From a checkpoint of a small image captioner.
Data: trained on views of escape-time and Newton fractals, 72500 training examples, 3.5 epochs.
Rows from block 9 of the image encoder of a small image captioner, named by matrix and row number. Rows with one number belong to one channel. Each number is 128 + 32 x the weight over its row's rms, rounded and kept within 0 to 255. All counts start at 0. Numbers have three digits each.
Before each channel's rows are labels from the 100 images, of 14976, where the channel reaches its highest value: "responds to" is what is common among them. Only what is clearly more common there than usual is listed. The data: views of escape-time and Newton fractals.
# convs0: expand pointwise conv (encoder.blocks.9.convs.0.weight, 192x48x1x1), inputs 0-47
# convs1: depthwise 5x5 conv, stride 2 (encoder.blocks.9.convs.1.weight, 192x1x5x5, trained with AdamW), a 5x5 kernel
# convs2: project pointwise conv (encoder.blocks.9.convs.2.weight, 80x192x1x1, transposed), outputs 0-79

responds to: earthy
convs0.93:102160130150144117103147129187190088119115102151119076159127142158161165178148145122046184207143133102150117149145123151152079134148155103159130
convs1.93:130107088108113130107134139130133126052038121138088070101094117155125118148
convs2.93:110092128086120132122162100148105126093208154096086092133140118160144150136091148153121134180120155130106174126165117138089161159162138153077103120085119108139084160121128125071186129107169094037122141137170072108047070151143149121132160148

responds to: dark; tricorn
convs0.187:124155150169155094118117053106145145134144108150155125098065102175154176106126095105184163202160153114132127164155080141152074151145160143100113
convs1.187:180124138122135120114145145086134110175197130139154197201151109107145133116
convs2.187:131155111152122111129167097079130138139122149094141120154099120101111031152063084127154106109073110100190138103119137115083141024157143158155125110125106106145127116212071127118085153120140100156099115170121121133131167102128121147153159063

responds to: Mandelbrot set; grey
convs0.182:134140138121108128076100095117135131014149098109148127084145122183156077075131177130137186145095098141115120158126126083127113186129131133125169
convs1.182:103090107137162121125115148065160110168218127152141160141151107147156090156
convs2.182:185122156090082152166107096154150155101117144170134155111149138134169114084132099104145124123152119030068169179157089144095123093170129148107092105075157176109098136137089114191128175157100144164096158136127082124142113124140144096052152110

responds to: Newton basins of three roots
convs0.44:121158085125146107196086187182145122145176133116126169107154140058169120122091108136115147134108099155158146093114106101170079062120165125120090
convs1.44:086136123126105132092112119120164172083104199169149080139170090167118096144
convs2.44:194160145100099132144078139161118137100115143089130105180135127157159168186192117122174173112136181107168183179148139099136081111141102103092126197147156108105139117147143186155098144118118105062136122157122120167164084084144149166149095082

responds to: tricorn
convs0.69:135158153097133100069096118123175097106090151112128074144134112148065203098110159085161139142116127123091171116143155057128179159119108180135134
convs1.69:133044083091148085117083127142096115131111151101128080070140122144126145166
convs2.69:138103098156097098116160130125129083122183159074125085036137112132101159093179159172166116133113128143119133098169169109161216109112161105187120116092118182130162122125129097176169153146146128128084129127083165172132136168138149106190116094

responds to: tricorn
convs0.23:144159133142170157105107191159113131179141110093169152068199082132102126158083163092078131158154145127173122130130163124080119131112167110098080
convs1.23:119150163170060140142161152144121143184144145090120157143127142141161208101
convs2.23:086195169091117128220098109076115078119142177116123142118149123141099083171149160062121146141117078114188141140139109150122092180102117113167139192108141157157127158132076100148116121117116171143135082130084122135081143160082121096171169141

responds to: quartic Julia set
convs0.36:065170122132092090110110152147159103089168184098137077129084108113123141136126165126180076163181160144117141067105071142092130164108130100148148
convs1.36:120138107100097134126143140058087141057096079140132119138086138125099061135
convs2.36:131117140179149121136144109123118106095100106017125024171172157153092128141172123179107165109119133143107085128107115063138134150092133095112120137206090114150175180179127151125100138095117115135112102152143102125172171125141110097132097135

responds to: pastel
convs0.57:096090107127133151114178110144199109129189148140128077169132122204130104171108143133126170111133124062164104097181087101109116119114101101088096
convs1.57:103185090104133135146102111146084109040145085129119083100111122114108097093
convs2.57:161153186137117160097147099040136156128113082182117129153152088171200152148092163134153137125144063143095134108144134128126155116152112142117153138082105086204125141090130116093114089120097156110109122180163060176112143111131099139206129137

responds to: vivid
convs0.38:123117091122125116151108100146189083138133143096097156147132165176127074186109099129112150160054145124089163206134087115097146102113129120174080
convs1.38:059118171124121068149135167104117122114170117146119143108155152059095130175
convs2.38:161132082079107089146134186105175127144099071146107135118160084141134092163149094193135099103132148055126102160098161076122149104166097185086140161174166146044119117086106137176119130127109156091147109162094124119149097111174082138137132139

responds to: dark; Mandelbrot set; grey
convs0.81:140117165164148130061147110096125175106156099129160175071102126102158116147162147098124121095123097111139142049180093145125181111108148117048128
convs1.81:162138136152104143110103152151135131174183169133135211187152116119158143168
convs2.81:113057068096128109117151071145108153136143092094127103121135176065120124111085067106136135168130163083130155148137103143127120130131083143080114117154142075098068135164074150135176076116121148128119183158070148131146085143096087140096145202

responds to: cool; vivid
convs0.116:135139089155174100150115171110108153123062131143072223127149113136125111130182138142108085115138092157073115112065108182129139106141137124178115
convs1.116:164108101128070100116130152135100130074081122121153052079124080157113127114
convs2.116:121136065093191116156136036184148067087139123135141118132121174090106133114165046086114126122112123133136135149098090101138116125133101077097164117143092102089161104159098099150111156124161107174147095107127139094133175132192174178114130087

responds to: sine Julia set
convs0.61:113126134114126176112105113139156184113150109146098148121084121116166075091183149094108158211119150113174114104114128116152108072212091098143109
convs1.61:062112121089147114107135119108106151089086132095085063071088095128137115141
convs2.61:125184174169148095118112165162175144150078137222109158149098115109105102198127147106101117148145144132115127177096174104174145152146040126120129127097101125093080123061159098113142148105119114144098137158135102131096104155119126148115198181

responds to: Mandelbrot set
convs0.153:168132126098155100187152118126125137147132092074093148120155123144160090166185120173053066132099169113154134114087133126107080078087115090127097
convs1.153:137111136127156121107152136155130174114041128134077067076140164135087151125
convs2.153:182148128086127065135087068122104184185185158111093128143158122182145116094134145148130188108128085170124122117172107123098135150113090157125161112135073143162063157142070121102102137161133094169170133168131136134117112043112094113166140108

responds to: dark
convs0.147:150111081126130128160152123096087119100153097110147137111165148146077168164070142183150141163132152168128115179061113135045112142114164142161177
convs1.147:127154129087127110131115098104115117091098074057097079062124076114122125119
convs2.147:097196128111121112140118080135107147144104169134168087107112138154164069086122162127126099169134128124163100064077151106125150057153157127148110169128083132149156112114169131153130138145147130114059099097090132108162182085160151166157080039

responds to: Newton basins of five roots
convs0.133:043141179168134099146166121139155173089188164137099144106129147145149111082161147146180084138157096103110177129124161156128070073117147131124127
convs1.133:151122113093096107162169064128133128114111084090093085100171125159153067147
convs2.133:087117160090056094073171141100149160120074098130127175125099108114127129114154144160183140139129178088127076179133161104129156163160121101108121081126094155160205170149194076107108163083100093113173118148141172105116112152122106108140138170

responds to: pastel; burning ship; vivid
convs0.9:130091145147166099086045188135135140167060133120114086123094137151134057121178158136140122109125133095137163089117113173177143135092085156143109
convs1.9:131153123128140124135138139145134150068040165153124090053145103152153160134
convs2.9:086132175128170127079164059141173071082092104127109116163100117107144180108157070121126138089132107168163146084162155128115166132083130111143148106124199116132159091124132115147073097098133198151120079190150162160152137115156125151119085172

responds to: Julia set; cubic Julia set; vivid
convs0.141:102082119158116094150146122051192137099123091171146178105164175176150094057153116138150115142074159147159139155135131155099118118138124096088161
convs1.141:098124121130128136100122138128072145111171147032081110168135078109147114156
convs2.141:146094114169110157110148072116087173091101103159204151106133113090133139187126149168133153187167127185111142080126096143125148089094163151163149161140183106113132125163116099111155115212097106111138117127099181076097137119193091138158140100

responds to: warm; tricorn
convs0.155:105156124128134058117055156119166095118087076067140126115118107161119097124183144099166099060168122122145200115150112123166126132138116155139088
convs1.155:113176135134163082100119122113153128144187153154119166222155128149131164128
convs2.155:109118122130149167158153120082109144155149128178086127144155071166107084121121120155132095165146077130074198135119146156159168118126110111118101128185163151099144116118212172122177120126100112137143149081071048144124155069106119141124199147

responds to: tricorn; burning ship
convs0.161:094129136136195121090151117133104084143156130120092099116116078108092167087125122127084137186170099122131183136122180154085169072087141193111141
convs1.161:095107119146145125170166121147157149100080098160120111058101192122105076116
convs2.161:119110140103117146142107136163121107091144125129148168134074184093070121135117128172171065081136142113130136164092121181114141105208184096080151092091216109094149145163142172165145104144133078157153134090145092114120081124154103110116078156

responds to: quartic Julia set
convs0.146:198152095129099144130123103103158163104110094092161122149136099133083135112091187092151142163136126167079068075104138105199133128134192134141155
convs1.146:109120110097129120199152104151137161074091114070103073095110119158094119159
convs2.146:138140118120147120156152146134106108130115181095075167088165097079130170137104148126088112088090041121138094129074182118124137176092151185061130077093089100124126148159146102135134146117089138162150063072132127167200130148130148131166149110

responds to: burning ship; pastel; Mandelbrot set
convs0.124:128147102091150122162160151096136099130130111081101165113132136146161131170115069126131082125154121164142156107172135180116065119229126072170110
convs1.124:134127139156123127143154108107112124104069141119140090013091142146096103126
convs2.124:147207142143117136095100128182152165125158191066153116138178155187155105098136111126123127096115144111115112147108120147109143143103094156110180101160097123138057129162134000137112125187131121120123154078110158098138107096096094125143111114

responds to: quartic Julia set
convs0.179:094127085181070146130118123142146142134102196141128113150101120094113103152126191131138121137167094133131155184101133138151138193151162075141038
convs1.179:099100066068101115158099098105102103191163119066116157132103120108130129129
convs2.179:124082106142161118092133106165171146135148115088055173138110105109153128132111148140079089141144138108140055087131205114093122112107127187153129105111093101143143095133148098132072134134079088143145151080200128134076080081090180075122110121

responds to: vivid; Julia set
convs0.112:117149127117065093165129131103174113161142108138155159126103200144138228149102175108119183123098099155127121148129110151099119107202126160113108
convs1.112:132130134131154109073090115139131123151141147132121197191149111041135165113
convs2.112:129184117087115143112151136066154116109102091113174121146099172117140149135080106134138081088119117168133120126161127171124143170090110155141150169116142101124147138159059201198100122088090130122177112108108144183128163128155098165095184043

responds to: warm
convs0.92:103114132143103108182068166165086138097111131191116142105098118131113168112120124103117112161188079175140103169151114070116135149097071134119196
convs1.92:079076104120141110143118111132117128130028067090128127085140100139108125138
convs2.92:135158062100112131158116112095149108139118145160096131077159122159131150122143164117163152122091155123121151127148145134166196164109119139203158131162154107077151147155110118202215094122154104127058098122090119166122171113057149098071130106

responds to: vivid
convs0.52:140113150070131151178104095154135100106165190103110067132083079127123073097134157148105159104068096103128131147172164129100082127134079092145157
convs1.52:099105141120128150074121122117111164198116134098149179158118056183143116141
convs2.52:076152127171170156172143125137148122101157114128143068121115131100127138177193105085097156138100156120153160164088129154127062150166126096151142145156166144079167104089126129135162172200149089167151078119198175107130098141181145171099163135

responds to: vivid
convs0.76:154122094105078140116122136101074196158118163105150148141121042125155131155081127146087064177073132130107132096114122151118093149130107172133079
convs1.76:109178109122172123157150111125112121061128100128104033150142106153086121140
convs2.76:116168139096152151134100191063134131124101153107098158229151162109116114189087121128147078144148105141164133149115164089140107059152144172170144109162178092132172104136163081114135144117177167144140146062110073132085113121126144102131113102

responds to: tricorn
convs0.107:114139139113097083145139126108147142084150167164127120136143075126128119132150108224104077106091113107138182115107079157178166082150069137107176
convs1.107:075096109128115154159139139183182147164168126116096111118073103125081125179
convs2.107:130186130070084170176154057103128122110116198149097137122161154115098133122133084119154164085158163140116078131127192172106098116075128122167085118076184118113158146189131099068156145130146160138086094121133109168117090144128149148157152093

responds to: warm; tricorn
convs0.45:129152124142227093093062158150152093150084088084109109155130132167134129126194130147142115055109105102130155131169104156153125154115126171118139
convs1.45:195143104109180127112114136150108129166195107157135164201154122117142141100
convs2.45:146100144166131114192133113104160128179100138130110138153147136126127075150101126128149084138135093100135142075046195123151137090154150112097095142127121132144173138141159138094155160120089048135098168092028137186137127088086130135154174089

responds to: Newton basins of five roots
convs0.29:083094196136130118110150125089139076153084140130115173090141157085165106115141088159127118172125123139143141177188133129110142035089159154100143
convs1.29:115109115134108109139131101151099140108061098116076061062103120145094099164
convs2.29:084133141118084119085170095155117156128121145086115144116087089117082153125179190169167143119161167160134112130109174135145237123202177095100159054147106131115181134130151119116135155125134097152131112115153131127170114188134093155172129113

responds to: Newton basins of five roots
convs0.108:145163160126096180097100129126135118099144188109080137094143104133163105123116197136132165157142107103081140212167163169136171111172165159152142
convs1.108:105110149108123148139116089150110152137052149087100050108096108100166093142
convs2.108:097120125095120053160106154143171139185144123171074134114133085083143141129127187181091130191093120114122064158050171119109181191138150110113100122137112116085146137101124097118103055137132095169104146134144155148128139179120170154139131100

responds to: Julia set
convs0.154:158137168141100112110167151110139117132154132083133118114097158090135072051127118127149131156157188136100137090092109154179086090042100141087155
convs1.154:092129089108111115153215137130104130193129170140082084102146119103126101149
convs2.154:133083131104151115166192188099112142124180152089081159091126155151189157148168161099133093108087071123193147146094103167141106129126157183173119128087156140082131111122142106099144134165135147144119078139112159169153183108101191088172102137

responds to: warm; burning ship
convs0.102:089201136163171083079117164178186138123150132118173096170122137176130099135175140095115102089111090115143173124156067144160150159128125147103107
convs1.102:148100155144123137129149116117144144136180196154152210173134084130172146148
convs2.102:083142100142134124109118166102155149215044140145124118114166109165033049131106139170112118159157132070105128147117099180176167099135130113133118097135139111111137115154121159108124097156139090164145164073075144183127102132143150146141176121

responds to: dark; Mandelbrot set
convs0.97:111111164123131183110138138147129161162123092101138151151098104166170092088147126128090139238090125135155107062122121146161153108150071080103137
convs1.97:136119113115140139145124127130125151075056127100137071042138080124160118097
convs2.97:124182207159165106140142155120167114160083075147042140173122126111149090156099103098097133149102141148098140158145189116127195108135084111118152137101149108185124157091167112116098132081096136152130123101164096164084130167141108148110162200

responds to: close-up
convs0.101:172139076132144085087138150085129122099123098086113116161117120130177118068106156085090192114132185114101130176098132162136157163081150101079166
convs1.101:135086065127124103112151170118088155185147114095156145153192151123131172095
convs2.101:118131121061125148145123169148108192134159165165106196148123159137168072046159134119116077082101109112109099162177107148119115098141152158156110091147165159130164093078144093093123228113124130110142099133159093131150147105111139148077139107

responds to: quartic Julia set
convs0.70:093152181175104101187103082095105088119118149128148109119118120082145072077162156155138136161103159117103172106151125147129101073165167076094085
convs1.70:151177170141138150153081126143175099080101092111149114141079127108061099148
convs2.70:110140092116119175143088137079114125106121154119102169123089187044151133085153152180059107096171111151114175156152132100055149063160104127132118074170148144159144124121142137141150103131104137077129164091167146144177103150116098191141114098

responds to: tricorn
convs0.120:176181094091106190059115121166084117127125099144157113156087105154172092139125139115171155122089188157123066154153177148140163127112108117134149
convs1.120:110148133167157111069106093084150083100160112187120131170132123078103123085
convs2.120:176148144101142135142051073127111172123085180083128188158135128179090132131162097141152201171135145120167100089157176119080073118162112090109145126102136119090137120118118182100126138173133132127102150172162135115069093098126165168125093174

responds to: burning ship
convs0.8:104094132138180111150151097190131150134112088131109122164106145153108128161158080142043053115064137139123095133105072134100148080113155094138112
convs1.8:123108158162143144129086166158130111087057096138142079075102135142124125191
convs2.8:124105067098085089136072148158124127139121111129122094119072075215111078133168153090094066116070173140095165135149083094124089109139096152100170121174122155140091121109100119122148133135158174076169104162139134164183120090115095122136165128

responds to: cubic Julia set; Julia set
convs0.131:168126099168060103120155154115107141138158083094124144101167103093148102146135155166075153132171131084186076110188094186118146125160170110127139
convs1.131:145135097102148126135178141134166132145162142116192163155161153088049132087
convs2.131:148139115108134138155056147104105158143118164097092131143140158125147136076098200160139108097126135110152183076160176116113108085126119174157136102111130125088123150154120206182185091114148181081094199144130179114138155089091127143095082111

responds to: tricorn
convs0.0:073145145141126112142105106172099145142113183119123106120111097137109096180057147115122093163152069149142170169096114194156166161148169083089104
convs1.0:127147132049136131135118107119116118202091141137155144076075129086078115135
convs2.0:120120151109142118153101181083108121110161153175100166113112086128109109102171173088075104098051161090139071128151117122120098087136159152145133108105141151112099106107205059136153204145111147129141110171143135088095151078057139126132109093

responds to: Newton basins of three roots
convs0.43:189132156129133141139147135146126160054128143166114115156131094174145122171138114096135126095099065110103086094181186158162172109181125103179160
convs1.43:093152168141122143132150125096172050112140099135046099090090137115135132138
convs2.43:139185145110146177142145085148102143099132161115141196117150133111151135118125089145173123186101115131145098191089172152146118174142127135069167114058144141123084065163140180156088056105177142103136125122120094150158078124192109103112116110

responds to: cool; tricorn
convs0.83:108151142099161180150105083112107121103152124191125154132101120180108152149178151129170139128154137057135087141145101065140130171074190156089113
convs1.83:149120113151159130137118090142143139221170167127120185175152175117152150130
convs2.83:126153166156151146100105113128117170146090172103126081134120148110110107027086043160118102150127148071120122136153138147066154134178114079138144110176097078086122163159118116168088151115143146128051149146118153117138079151138082083110135140

responds to: burning ship
convs0.189:128095133083171151155124182125105098182136107131096086128174212172106089158145161173132103100111073132137119165133111110088116119092113108124193
convs1.189:091134120149119137154135115159101168074058101126113078072096148111077100119
convs2.189:167119097171101103144138087127143117122125099081161102116170124220137131129145115126108124154068091121134131106091156125069135093160172195128146088108103151132097204163105132094111086146125111157155132125151097136186209124109057106138113087

responds to: burning ship
convs0.129:130119143106141130153104137169100153069142105177070124155110076121136149074136073102089139082178108070127129190095174114117130087151133104169098
convs1.129:169155126148129138084102154103111106050103095164080092138145156074098112118
convs2.129:127059109056108074161130109134088182126156137125123174144134179120130170124125139108127141133148105082122093126105114179078112126173105130164144101122170139081137180160067171113166099128160136145072184162115197130110148109117116129099196172

responds to: Julia set
convs0.134:123106152085197165161107134115077119164134112104147185103137152091208123180139141123101109109063077142165104103136094165108116093134128152161155
convs1.134:137084113138109116122094154095105126165172113116086184194161145087086137092
convs2.134:100152131109099123171134163066107176065183104137136153088137103074135162124128084158167101160110113135094129105088091180126060180087124108121132103133170135135103124143112144122168113058103080124122159170128177107170109169170156073082123101

responds to: Julia set
convs0.186:086117145148115145150113116180052148123112125107154113150107137144164142190106180108094143074138051088167128179092081132128107136150168169104139
convs1.186:148154139152138148152144157116144166170191124140151169185115137073125135056
convs2.186:150159126100154049145160191110142151123093133078070133081112094122095123143158088148119171089071110075137166170151123150196101155160130209126144118106149098133136114156133097085102154046123096083108124123116140174141133117139169149117119160

responds to: tricorn
convs0.106:155105142150159181145131109158116113108175149082127123097113083086185132148135140075072186103075087083163124130113140116122085140107204154132149
convs1.106:173113089108107122088157129071155058105091166122108119082091124086108143129
convs2.106:120107113125143133137131076131130161134135083182167159151119121116118136131182146122189085074098142147193220122111114107131135156130186139133187145101130186106103101175108157103171073195126104167080101122107123136064130165097142093137149138

responds to: pastel; tricorn
convs0.41:137147123135113136108161154147149135109096111103114168112189098166152031123118185167118141128173150164135097096064127136109115136191180091118096
convs1.41:149142129146141148140130136147131127126120122149143078003156145145176119098
convs2.41:114126132119189136119166114174153162084091139110066125178141171123120123132109078093109126158103097117202136204158115141133052139108058165080131133161166124141121136122148089080088096142103116187166152115126131121093097110120125165140111060

responds to: burning ship
convs0.128:151161104102095117080088174086145152114147125148184104147115088139099115155125135180158151122173196117131092165078078162084153145069090132141136
convs1.128:156138145126071106101114162138118133147153164157156159181169062080161163118
convs2.128:143102101104129081141086113139150178163236105192161156187123146161160111164169123100127108113095127131105190117169118186094128158146130098118140077114146183127172108134105109140075133092109106079145122144183127150143150155143130144073142088

responds to: pastel
convs0.49:091070083098154131104118165136125102114137122073121158122148165060132087133134164152107127108156093147092048106087084099092135153193145093134117
convs1.49:099126146137129170150141135094162127075103144151082063045102139157133141111
convs2.49:136108088156126052096123087216144097146120116146137081102142139161089096135130113086129168133110123119121168199101116192091069103126158160106152139141092117158116124133165100121091088132158075178149137115090073109167144148120101142207141117

responds to: vivid; tricorn
convs0.118:157077154130122110151068091146185079143144133130095068155135142168111111076111167128147177156115123146150164187194104130103116088131156093160099
convs1.118:097130099101085097090141136168129129175192168087131191132160103134150136163
convs2.118:122129027136142090128137151137141122131133193105164145104095168156136157164094081135108099123186183203138108145096121159158100152119079117154124108103073159108108179143077115119165146169153061144131128148131087105059151131169146126119162122

responds to: Mandelbrot set
convs0.148:113100091155046132106153087126106085141150173168110158125136128089140115123151093150117112097214060123086176142097135135096129116136152121114066
convs1.148:121112076064066082123131133102084136143156134085134147148160067133138159110
convs2.148:133136087156158161073130106125133159136134047106137097141150121094114132141071139092168096139134151147108128110182171121110134098130118163124163096081073153093133107215109130181140086146140164129142070108125094142104089123152147056099123214

responds to: pastel; Julia set; cubic Julia set
convs0.1:131157139122150114099131135147120079050118117091186161136142140163156105120162226129116136123101146139113152117109090166115070102112162134204157
convs1.1:106148147118153139130147140131138083129173040148160144195096152132127143073
convs2.1:157113144123105104135119113065117129147164079133222130087167127105131099128109196126120111130109108124053133102137167104163152077153135166152126108153137148119107121128100096083142210166143123149109130167177200137140154140083067095116137070

responds to: cubic Julia set; warm
convs0.175:100126121163073130134127107142130083157128049084141113122087166094107080172114123152093121166198147132155088118124097148195192127112104120152146
convs1.175:128087116085155129170170099092156113147094124127173175096077132059117111124
convs2.175:135123149094158092162089135107077107089076116107179087179145122118166144161145114157071145162161089083188149081138153120130185133132160080161157158164139060157130177150125147177136150145106159086124161122181141142112172124121132138144059171

responds to: Newton basins of five roots
convs0.152:093114159146128141150108124116124104097121143122162227135153119146184064054124120122126072149071105110145112182118126126108127075171154139092126
convs1.152:149112096085117119142153094071111140204078072091134170145107113133147125110
convs2.152:123103178167125108132161153128160137090148127167111124147153093138152110195123058141150135184117180107154118110107081175130074156149097161151107108180151166118146106129138066075135117098048081123103137170096133053108107153163118141085134097

responds to: Julia set
convs0.2:099099098116157143067107108097150114117124124168153158145104098144201137067085195124187151190097092139124097153139158148142102143175090139124118
convs1.2:097125068165111103157139129167061116132074134152130084071089093124115130134
convs2.2:117138153114134083163161204152118124148118109115149142066120193074113155119123112147115181181163162138047173142122151146129168167144104097131069127102069144106118134145155090126103125142073121128115074108147157188102050152154136150114135156

responds to: quartic Julia set
convs0.138:126180115150114182112110119176092082138160132105132116146074166140198121125059132136153114108149092147149157168041139111114147161129091155117086
convs1.138:158092097137081152097098142157104120226101110128110117125070114118110112100
convs2.138:115174097084182116101085150123113168169125179137116138083125121104166106142134125149081129154135097135162086107166167099110169193130105102171143125162122100140059131144170138136180149223046123172143118156163167120099123098081131132132146127

responds to: burning ship
convs0.142:128085113145222131144146134124032173142088147099120185120127145102152162153133121121066127136130155120152078137087127107148119166177100126096129
convs1.142:126110120161130153093141102095142076115093073110115072100104171120112098057
convs2.142:146108058108162078143148130157093175197155114159158153134144149189124118133079082148071179156120129198119162142115170179096114129127130128146146068135162149161150121167094088166154104153188117129151145121147135146096187112180097134119161153

responds to: earthy; quartic Julia set
convs0.85:126139117189115163142111066125057154144122161109109166097064106159107103127116090132128097093206166145100157192142125084105142121119134161109101
convs1.85:185124150158105157098119104123182148165160093155137188142063164105117139117
convs2.85:141112120077109144158171160143131151127177185064101119188160099116135139138144089144131191067164108147132137113092119092058185150115178104148092165143108099128091160166053168118127112079119154114154121086104131133085141096118110152164073125

responds to: Mandelbrot set
convs0.144:142124127072160115116173098122111148106122071109101136110126100125176162109078100084116091141117130138157081122100161184061184145182101136091180
convs1.144:131103146178052090085139179093119118097082089125094117151092110145112111132
convs2.144:152106109159109151156122145178138151040180146088147212132135146124115127120064108136099104175151122135181124147150173118147073081156126144132153126115079176177092117148127127150116082158135161187107179113199104123106135145103142120192129123

responds to: Mandelbrot set; tricorn
convs0.160:142127071127125149130109147129160110117147153143133082119101095072109144153171159086117131151105057115112208096145137097120195113039127110149128
convs1.160:104148113153146120119114124111138139175181096120163179214148134070134166122
convs2.160:092095170129160130155107152195155106119075126182114106143117127103148165090137162061049113117152117099129153111194174103133122104136093154155107185138119103047134196116127117112134114069114120080151143128087146120097070126098085154143133130

responds to: Julia set; cubic Julia set
convs0.17:184119169126133117133094138045073087121125158167091159116128099140164075173091111097107085149093117075087120117141117149144131127195148099125159
convs1.17:125069152176129126122140118126136136086147048145131130185062115122171119138
convs2.17:195094073119071128183102115104116104160169155144125151165170071094122137094101217131101117170108174151177132100165123153139108096075147105125087097145117146095152088146144144090130154140151131125069171153189121126141098171114178124110118099